A small image captioner, trained from scratch.
Model: 3.95M parameters, 32-pixel images, encoder arch pvt, encoder norm layernorm, encoder activation reglu, encoder patch size [2, 2], decoder width 128.
Training: adamw at rate 0.0017, batches of 192.
Data: trained on simulated fluorescence microscopy of cells, 6.5 epochs.
Rows from block 9 of the image encoder of a small image captioner, named by matrix and row number. Rows with one number belong to one neuron. Each number is 128 + 24 x the weight over its row's rms, rounded and kept within 0 to 255. All counts start at 0. Numbers have three digits each. After the name is the row's rms in percent of the matrix's.
After each neuron's rows are labels from the 100 images, of 14976, where the neuron reaches its largest size: "responds to" is what is common among them; "peak on" is the class under the peak. Only what is clearly more common there than usual is listed. The data: simulated fluorescence microscopy of cells. In brackets: how many of the 100.
# gate: MLP gate (encoder.blocks.9.mlp.gate.weight, 512x192), inputs 0-63
# fc1: MLP up (encoder.blocks.9.mlp.fc1.weight, 512x192), inputs 0-63
# fc2: MLP down (encoder.blocks.9.mlp.fc2.weight, 192x512, transposed), outputs 0-63

gate.252 099:142134132142168136076164104140136062124174162094122137105119131127121142140105145140122124115101143111112100163128128100159134130118147142090150105153156123115151145135138132125135154101154143
fc1.252 089:137105125156144137177158164150121087158114077074132116122104089117157147119090113106167156110152130140171151089094119126149170173154148133109091138135087155136106144116089113153115138167126137
fc2.252 086:148132151117132149148112158184134091158174093130117147133159116107106142157092106099155145153124153134082144123153133079127114123120137105137133142113139122066101110188099129120111142135151138
responds to: membrane rim (100); cells: three to five (51)
peak on: cytoplasm (89)

gate.431 107:098140099125100086133123120119109130153117113122110098117155125154129120123100155147135157117127105117146115104093188118122148160122114111120152117132131100086101112163130121108140144147136136
fc1.431 100:173135141142118128117110154157134174159140143174113093141091165127142125145162118147124167114119121107098141153151154139160158118161106109093141156103113103155155143111158117110074164161101108
fc2.431 100:139125124130108154074138092092176092133124149106103137149139106107101122123115140131131110124131174137124133110110141088113190132147159136141117140120130117117111138100155163109135088117081101
responds to: few cells (100); cells: one or two (100)
peak on: cytoplasm (82)

gate.81 108:161083073147113141134080143130114123142148168148070126129129135139116108139101153099112127132151143130119116095156153126114140101122137118125120146090108134132176136126101129146115151119106151
fc1.81 112:118109138126127171086112100131147139124100133087142155141100154116106161135120116121108070143153085121140159083095112153135143161152118184131096108144093121165127148124101150126144093153151124
fc2.81 099:119101114127103098123125129121137113139146156118114090138146134075141159110116147122110093125144158115123133077108133156112121131101131168150120101125180145097106128151161176178147130094123110
responds to: few cells (95); cells: one or two (95)
peak on: cytoplasm (91)

gate.256 113:134124141137122166103097113148111147101105127129121147149116117127122129166110074128162114109122155112121155128141145104128157127126136180103116066091116131137155129104134147172151116154124143
fc1.256 105:174089122104111123140104099175132107123144118143155122071147111170123134158121183140124086143132138128126167131106121097118150121140162157172133123132123093154152127161138143125128135107118165
fc2.256 115:143089128140123132141127143095127103068163094086108104168152141116121105150112129148169110129125124125089092123101129125143166123084126129138113089129098114127127133192121108132147107135161156
responds to: crowded (100); cells: ten or more (100)
peak on: cytoplasm (62)

gate.350 099:131147083123114154132114152108170108148149135103122155102090103116114159161106109109094155150114175111087110138131126137164089115124106121124090162186130126111127155068103171151146109137146078
fc1.350 101:137154126138125120185134155132135100136110106143156119126102119151122138124133086144131118110127095128106072107156110070148140097127163127121105150097116122085175113134147151126137149189144080
fc2.350 101:097139128169111109125135121172146121178137114149129117072078098109119149150137120120111139131161121121141132124133117144113139154080094124148137106166101139135118092132130138092115154142135060
responds to: ring around the nucleus (34); fibres (33)
peak on: cytoplasm (81)

gate.312 088:135116165118134124127165131146129125128136159123146132151154043169167151122112136142143122120168128132094104149119120111117083125119167122114129128183122106134119083144125125146132126137145159
fc1.312 098:137147144142153167100151107146135112141082112092099132103186120131107110117102170144109145123128094127130163144160112152107107105146062103121154145140132160108126116097133132129115120122136116
fc2.312 081:147122103139118116111095115138159105079136146075115098153109094139134143130081086126114114128139090122158120157133109087137116130128152121116110118138137137107177124163132133112128102140093153
responds to: fragmented nuclei (69); crowded (62); cells: ten or more (62); cyan stain (57)
peak on: cytoplasm (65)

gate.186 106:140103077131118156130113136100114104149117122123116107127174139100098110104156140091154136115096110146108137082145115139129169109139122126122126158092129108133121143116115119135104142105128107
fc1.186 108:115117102131119145145085110121162122140120115123134161080096142111131129143107098116106152152150099140112118081108123132132130156109111107157107137147119160137119116096112108119155112106124125
fc2.186 106:106131183147164134127127139118098150093144053143131139101094089124130125162129138143107152142107076137157142161182107117157111115141093116129161159115118133107123082119126092128101167139127144
responds to: few cells (83); cells: one or two (83); membrane rim (50)
peak on: cytoplasm (75)

gate.500 098:139149169142137126120099129124116171103124102117077137129138111117164099169116124129153139128083099166117141162143127090112097102142186136129124161128091122104161149088104147128111172110091120
fc1.500 105:130170097125139136130122121101136099122125129147119154103137147145135091126145109127082105158138126145155133109086141138125079152152119166137142075127112131145102123092137119101126104123116139
fc2.500 098:138095129145142161106119114084139132120103128122101143125085117123153095155125172104163121157125170147152149135108142125160122171113143098115147145141110122103139127124114156088151121118118110
responds to: membrane rim (100); cells: six to nine (55); green stain (47)
peak on: cytoplasm (79)

gate.507 115:140137171151111099126102084141137171142135145167124177135127145089129093158120157139113127089116173147114147104141154104134150085145137130140135151140120147143114148093115108107113127080072130
fc1.507 113:124084137119123130109116133102154111107096137103109118095145095166115156165091130130146090147124118112105112156103065126074101141131158191144121125143109116139148124104111148172135142158108144
fc2.507 123:141104154138101088131118137091181110111119156136152126126098092119108167100114144109136124176158088105121154132150099183105161149123127104131141167099106135105131083136176116136082078145149115
responds to: cells: six to nine (82); vacuoles (32)
peak on: cytoplasm (60)

gate.286 093:080101137109111119160144134092122154088155122097126108115141125158116088156087104143108104131108128128135170175112155124152120116152128158109167130125135127086158113178080139143111115129152126
fc1.286 093:174097104137141120101114115115120112153076096127159113131072103139108114151132111129121135179165137111140126128118186143122171114136091147110112154143113094131112120130175129079135140120131112
fc2.286 087:153183149174134112101079119118145116111131148111122138152115098121135192109102100083102153156146155138071096159123095133114115160154125138127131152115116094116094113104128126092169102122171107
responds to: membrane rim (100); cyan stain (73); crowded (62); cells: ten or more (62)
peak on: cytoplasm (75)

gate.244 099:111150143149124139160142115096125117118107092128126185108144122128139142142101139163125124158132095140163090141118113104112098122172141122097117142115115124091150099153138165146141139133154107
fc1.244 100:089134128094096122104138114114132148116098089156160140118127076130124165105144145182126112122148144135124093128151160130107113140168135148144093121126144154132115135114162128127128110134126138
fc2.244 104:153150122174101144156084159159170101128136114111116116122100125161109105133142116133167090124128133121099133114115098138105131126117118150122057124132090120135149108132102126134127129113164122
responds to: yellow stain (94); membrane rim (64); fibres (36)
peak on: cytoplasm (67)

gate.237 095:162168171092140140089153147120070113117137151104162134167145119142104107142121132103127116158128165154127126122185124124134116126152163154101143105144099159133153127092107161176162121095141103
fc1.237 100:111128102171149113141156133115123130137114128108122130119123130133130126157154177120086138123115134121096128129093122113108138123117150137135158089135148127092101171078174147107148103134082123
fc2.237 092:085155131089111104101131107190122138160154125139126149097129120111173178088105170123145142113131113171127109177174129142152121138114114109140151105108144085111124126125140105114131120122155108
responds to: bright spots (43); fragmented nuclei (40)
peak on: cytoplasm (75)

gate.14 124:138094131094150119117092103155118135135146108181124108111149126143110117150094105140104133172134156112131121134147136133161108126133146138138094153137115133145120115119074191130116116162102111
fc1.14 124:100117107144117139149124129125108112125126122166105099151153148125118129154092108098108122160117111071116086130118110098161135150106151123138107108124135132124135140131114146124130128153195161
fc2.14 144:110103163126143138104145142091151130120106090111134181150113149141116136136157119147112124105131155134140128078151158135131109148167098106109162170182153128094087141133118084080154110110119107
responds to: red stain (97); dim (51); vacuoles (39)
peak on: cytoplasm (62)

gate.272 114:136118170081135128116073112142112161124119128108130146141131130124132169139104145126118172138119147125094117108104107143108094126122124132144117144095125116133149153098099164163128140127094107
fc1.272 115:164127127102143097118117168152137181138105108137161118146119173116195085128138147130168140103154097167125144097123183151138112149139075129142110117132126121134167127119162107134116167124124118
fc2.272 123:145115115083109119141134138117102133118145133107124116148181140135151086098135112109174148126079155158129089127102163092135118150136109120101096093129121116114148160141138143133136176117147198
responds to: cyan stain (100); vacuoles (54); fibres (30)
peak on: cytoplasm (92)

gate.393 116:144155137110120168125122084120158128109141136138106149124127118133168112138096091117101126149138158120113142168135077127112109096104163176134071103142099141120164119126129162158106112180106164
fc1.393 117:177110183144106112130148125169107109164123114134157121162107126116096136118164128136104149113114127145080125144130124121163153131104138100124125132080186137121120098136121092141124148142133084
fc2.393 126:154130114116145140130099117131147085179086161123156156119144118102092134102154118113102146148166155133110123096152116141125142112135125112112134120077165138143134125124208158126126136099135098
responds to: crowded (100); cells: ten or more (100); vacuoles (45); fibres (42)
peak on: cytoplasm (83)

gate.295 100:119118142096155117108121101131124089134140129133122152115161121163121158124140129156107145144113137110122113135112120136131148137141148157140180132112122145136105136116104129148124131109156175
fc1.295 098:163129122134163105137105160083112142184130156108116128120120134132146107102137143097141140103149133108113118147121142122138120142098125091058155105094122105138128145127099069117133117084128143
fc2.295 099:102126147103132159110150100116102112105122136099155123137107154144155104135149092148165082130115137118104127107110144142139076152145131111117122119117133156106132161125117094146171102108151136
responds to: magenta stain (86); fragmented nuclei (52)
peak on: cytoplasm (70)

gate.495 085:120143118130152113121103106136151063137133141137113137141135158111110140155158142150178133115138145123124076131106114090109171091112164122137106139152095116161111127132123147135174118083118122
fc1.495 090:120119113146146105100100113109144150137150102165130125161166146120123074150141140137109126134116154155112125123135116120122153146135131128133111170188089103128136089118133157112153145167143079
fc2.495 078:098136115130110110136156162123101122156144144127123167079108138126126133155144112098115137117126161130138154126131095135136101153157127126137130135132102114076100142156131144114095136136138133
responds to: fibres (50)
peak on: cytoplasm (65)

gate.437 103:133148127118128144133090136124104168154105126119129132154097146095119103121139171127147130137112168138111123100119138152135141130176122121121134144076139157129139213124145129135099124130086118
fc1.437 103:100133123120170134119168090125170091143129129121106120115152078162167147168125154146124110131088092162134121148118124153081089096183138129104124151140117068134159138099123104141110125136136139
fc2.437 105:154116128157170137163089166179101135131115098168195138122129140144097156128178162163139151125135103148153146127149130129173107144140104117126138138127155118099111110139138126074087132129140097
responds to: cells: six to nine (81)
peak on: cytoplasm (62)

gate.166 099:106138147120172126147121090137110114129126112136128147149097097115119127166107125128108125129109117119147125121106158082119128115128148140127136087171156151148143107105120147107149139108157151
fc1.166 104:108131164143118156116202167099164107151137102139137161096103156106111135126107122141118138107158132121146098146162099108105161109175118117139139181149107133098103110157142125135109106150115117
fc2.166 097:129156154152131107133173149138116100132129127095145127073138102142119170124151114103125151116100106126142143115142104126109155101128127134111145119118090098077130071097104120120142148126133097
responds to: green stain (96); crowded (92); cells: ten or more (92); ring around the nucleus (38)
peak on: cytoplasm (64)

gate.53 093:126084118125136128112118142117084121172170111091086155155164146096119128129123167149142123149112153135125082110160127115186142077154151109115147105149105109094131100135147106143148120081121134
fc1.53 094:120165121127140124150146091115149117100109140104116170130120113149157165170104108130126115101062150156114152105130179112115076105130182142122138137152166134161164186127118104126128089145073148
fc2.53 099:097173113082148075136133120095150136147105175105124141112148100126085126110139140114108140134121127078159154118136115150126126169107147166105126138124104107120114104123060121102123102102140100
responds to: cells: three to five (79); bright spots (42)
peak on: cytoplasm (85)

gate.447 098:096134120124139108135146158145093093139108114156124136120158155142176148154110118106161112105105123129126169147094147130132168158120132116202148100135151122111139135125093128126131177135157146
fc1.447 096:153118199167109119114108121124127119186129142099143131104110119141098121114145141089128166133162122162149106127095081121122139116122108139104135087127080134151110146133114119115100140158081140
fc2.447 103:119090138133158114141118164161091180151154134131161142121122184105122099115080123121132100155176129155148160130117114147163089131154145143090113140112114169121114121139153123094136148127134119
responds to: green stain (100); crowded (95); cells: ten or more (95)
peak on: cytoplasm (69)

gate.71 106:138150136144101140153109062136107145148111161127173169118098125102119130105172140144104155084115139157139100099150145113134122101138133168104141150083162127161131149116127076097104151151137156
fc1.71 113:145158079133204115182147174133092105109147096147137106123098108129143114134125067117160104126139141160123103126160125109125106114126093136102138137128132108072134116140104091176129123090121096
fc2.71 118:153114156109102127123104160162160122146101133150135156110072086099113128132132074117117154133130180096110117164121122155117092161102129128122118128107118126144113127147137120125160106127149123
responds to: cells: six to nine (75); ring around the nucleus (31)
peak on: cytoplasm (78)

gate.407 105:100125105148163129134130092143144107115085130110135171128125142152131157123116106131180097140116126146143109137088086102123089139134115136135117109140145107094123133134137161172125153108179113
fc1.407 099:149101172149126137143142131104123125114162120133115111145124133137165155121148132126120068110126145138178079137137153130158151137124146176101132136119128097116148122095094103141138128134111132
fc2.407 093:110091158139106156083099113099112114114108147126170115128184137122140149160130151135145134161128104101179174132141127111112118106147170128113155084129111079119153105161148145135142154149096132
responds to: yellow stain (91); fibres (90)
peak on: cytoplasm (69)

gate.17 109:111102159144144118156129107138158151098117160135120138113123101145156135129108090108075131140128140132164125108132092130084181149157144149131160081150139111111179087110151162136149125188149125
fc1.17 100:125112145140147165147113118118118138149119099153166110127168164092145147097167145097133147105127128124149096121154107125101105120087125120150111103094160110091107116158144147146134144118160135
fc2.17 095:146151141155149111145114112168104156135090175115122183131114149143143119116194105181157131121125098188146123156158138138155140150145113119086101122156131135157154156145137097069157136127153093
responds to: crowded (100); cells: ten or more (100); smooth cytoplasm (35)
peak on: cytoplasm (77)

gate.95 104:099147113139146171147148156125137092112167102120138144094130133126124158154097141099141135159094140101146152178138123080141073140139142141146143087120102142127139147137129138151131130087154155
fc1.95 102:126118192124120123135140131154124102092101148159117110172126109134109116143127098157170116120167116149123098153143166159114136092140112150135116105145136108100144148120087106138128143163150105
fc2.95 098:108158136141114134158139168116142124105123089116119130075115103118077114160139218141139154123103091128166145104129144133109180140114145174143150134101112138091127139160196099106155132128148126
responds to: membrane rim (95); crowded (63); cells: ten or more (63)
peak on: cytoplasm (60)

gate.188 100:116142134142197154135099109118113142130127126122114155145114144159115096183119134147130088125107101112139151119122148081137090129123172128119131088150150110094120127070091103109135130085121139
fc1.188 099:084101108177106115116150126107128127069119120107128124100135128106077149114107117173163179144131158125143145127128104150135081134081111155132146102129099162123125139140118143143168158127127089
fc2.188 101:167080123138102147104109136152133125129130095150126141105108163070121096130085098126150140140155139138127119100153141106123106138144117097114109136103129165152105129116161124109150157150116100
responds to: green stain (100); crowded (69); cells: ten or more (69); bright spots (46)
peak on: cytoplasm (88)

gate.144 104:130092115132132116103099118093142155129093134175125117126180117065143112092148154170127137112119165147125118086149134104132137109183098075093112152080134111097121140098167122144115143155112116
fc1.144 105:127157105093204139131074152104121141125110085099131146190128150095141126113124121116119125140139151130101097124108100156142158153104092104097129115110137121128082144112098104105123125122119088
fc2.144 105:089145148112143121114150140142133124165117115106116143067135086117104154130108100119120193150139163081121172113143123168086090155147122125166144105135110135110068117119095111109139143105109090
responds to: cells: three to five (81); ring around the nucleus (36)
peak on: cytoplasm (68)

gate.275 109:151079158068138146097105116095138118116128107146136134141139094169143119167085142136139127134131101144104104108133123107107175131153163151121132156107109116137103140133126150173130138138139127
fc1.275 110:123140153109108115163132173120127178100149162101113123102093148146164118128145174141115178083135123158088094141116137131158123119106111104129109122126153131125163126132129089113101127083142106
fc2.275 109:139154110062153144127136138090090152115151111123140108147163165111164090081140138085138137166093146154122163089104143090113128172145094112100111137129168145136094133147174146107116151104149169
responds to: cyan stain (100); membrane rim (48); bright spots (42)
peak on: cytoplasm (94)

gate.351 098:094131124160114150147127101148155130128115115125119138137108131135085157128126094129197108106111116113115134157130106118130089119133131125109078095153116097146115127097085126178114130144139125
fc1.351 107:105107129153089118175088109146094152135095128141121138113128165091096130076129139122127161106103090111110126106145111121164137118115094119093126195078100135112080143139139120136134114084132095
fc2.351 101:131125089149182121205143117106161120129128127132134140096094126118133107098167093120104139097131132140118116198131098143174096178134113131078102125137150157145101131133138142117136142130134108
responds to: fibres (93); red stain (48)
peak on: cytoplasm (75)

gate.97 106:095099068137092100143089146108130122114112084074109095109176154096098153102106143101131129129169127131115115132106148134104128136103142127123100111158098125118118133157160103146152120102141129
fc1.97 117:093117102107105181114105091164128086120135129078110137117113129155133090152109131078116099164153084122110134137102116124136136139121133144153129104179120088154107154154111177121158070163151144
fc2.97 119:132108155144158097148170129138128100144134108124098160112118142103137075167134112103129087137140151133112176095115135123141125134126101118152108151111128112120128102141091128117163102116142113
responds to: few cells (93); cells: one or two (93)
peak on: cytoplasm (83)

gate.137 113:151167112146157146136123152138153145134104174137102145157133134144146130159165121133167163077082180130144158098100109119112120085156120102160114180136123103153134154088102149157112155139080100
fc1.137 117:133137184096075145128130117130176149104122167143120136063136126128137114146109138128118101161104123120139120119081116131114152137143141138127137082147154127101147160126126174106105144119142149
fc2.137 123:143136165179148122117100111121110166128076119150145168131107149081111145102155166112114165132115111147151123161185131105158095160170109112100159144068138142092158087146163122088123161143136072
responds to: cells: six to nine (54)
peak on: cytoplasm (63)

gate.69 094:114121139115145127133123111126121127103144140117139110114176132136135135207116113113140163124136125154100071183075104099128103137127119120095145139157130141103122098123146124120141115138129136
fc1.69 092:147113140130115111130117091133121126165144128151136152103099137151109120116083176098155108126104116140160125118164113146132169099143137106170156120115111126119135139112109107154165137114135122
fc2.69 083:125100132148125177108139115181127115146109140136129126133137179167159162126129135149125137153161109148192148116130114144122101166148122111106147078117122095147155099142148119144162160112148144
responds to: red stain (87); membrane rim (82)
peak on: cytoplasm (67)

gate.133 094:111119132159161113137120110090114119088124133122108136146165103132131112134112128116128139117065086151081120168117127124105121127128154150137133124135123105126100161140086163148119080131115135
fc1.133 096:134124132125083105148122116130096144151161122122140114109142137131171144149158130171158129125140150106132116097111135161101156154121193096121123077111095159142116119164125080098166135141108108
fc2.133 087:141106126130106119115157164089126141120109187156159091097143135109181123102103132113130101127119161113136089162100105135140123133137128181154145085135075111113130125115177119122110117111106130
responds to: crowded (100); cells: ten or more (100); fragmented nuclei (44); smooth cytoplasm (34)
peak on: cytoplasm (85)

gate.55 099:132107110140127131125142090146129164125155123127110096128166120139140116172126140124124068137121108124164163134120128137117098136134134122163126145120150126094168140135075169115105146139124157
fc1.55 100:115138108101107168128125147151129110144125142184108094108146123107115116090110122079140127085142070079102160145097119103144103128093093067117091120128157108137112139173107135102082165096133167
fc2.55 094:146097132105155107149122139142112145150138128133100132135139137087113075117118109118118143167163122153110152113139140154134159151136128076140098102135126164143107155116181099068111142153152081
responds to: green stain (80); crowded (53); cells: ten or more (53); membrane rim (39)
peak on: cytoplasm (62)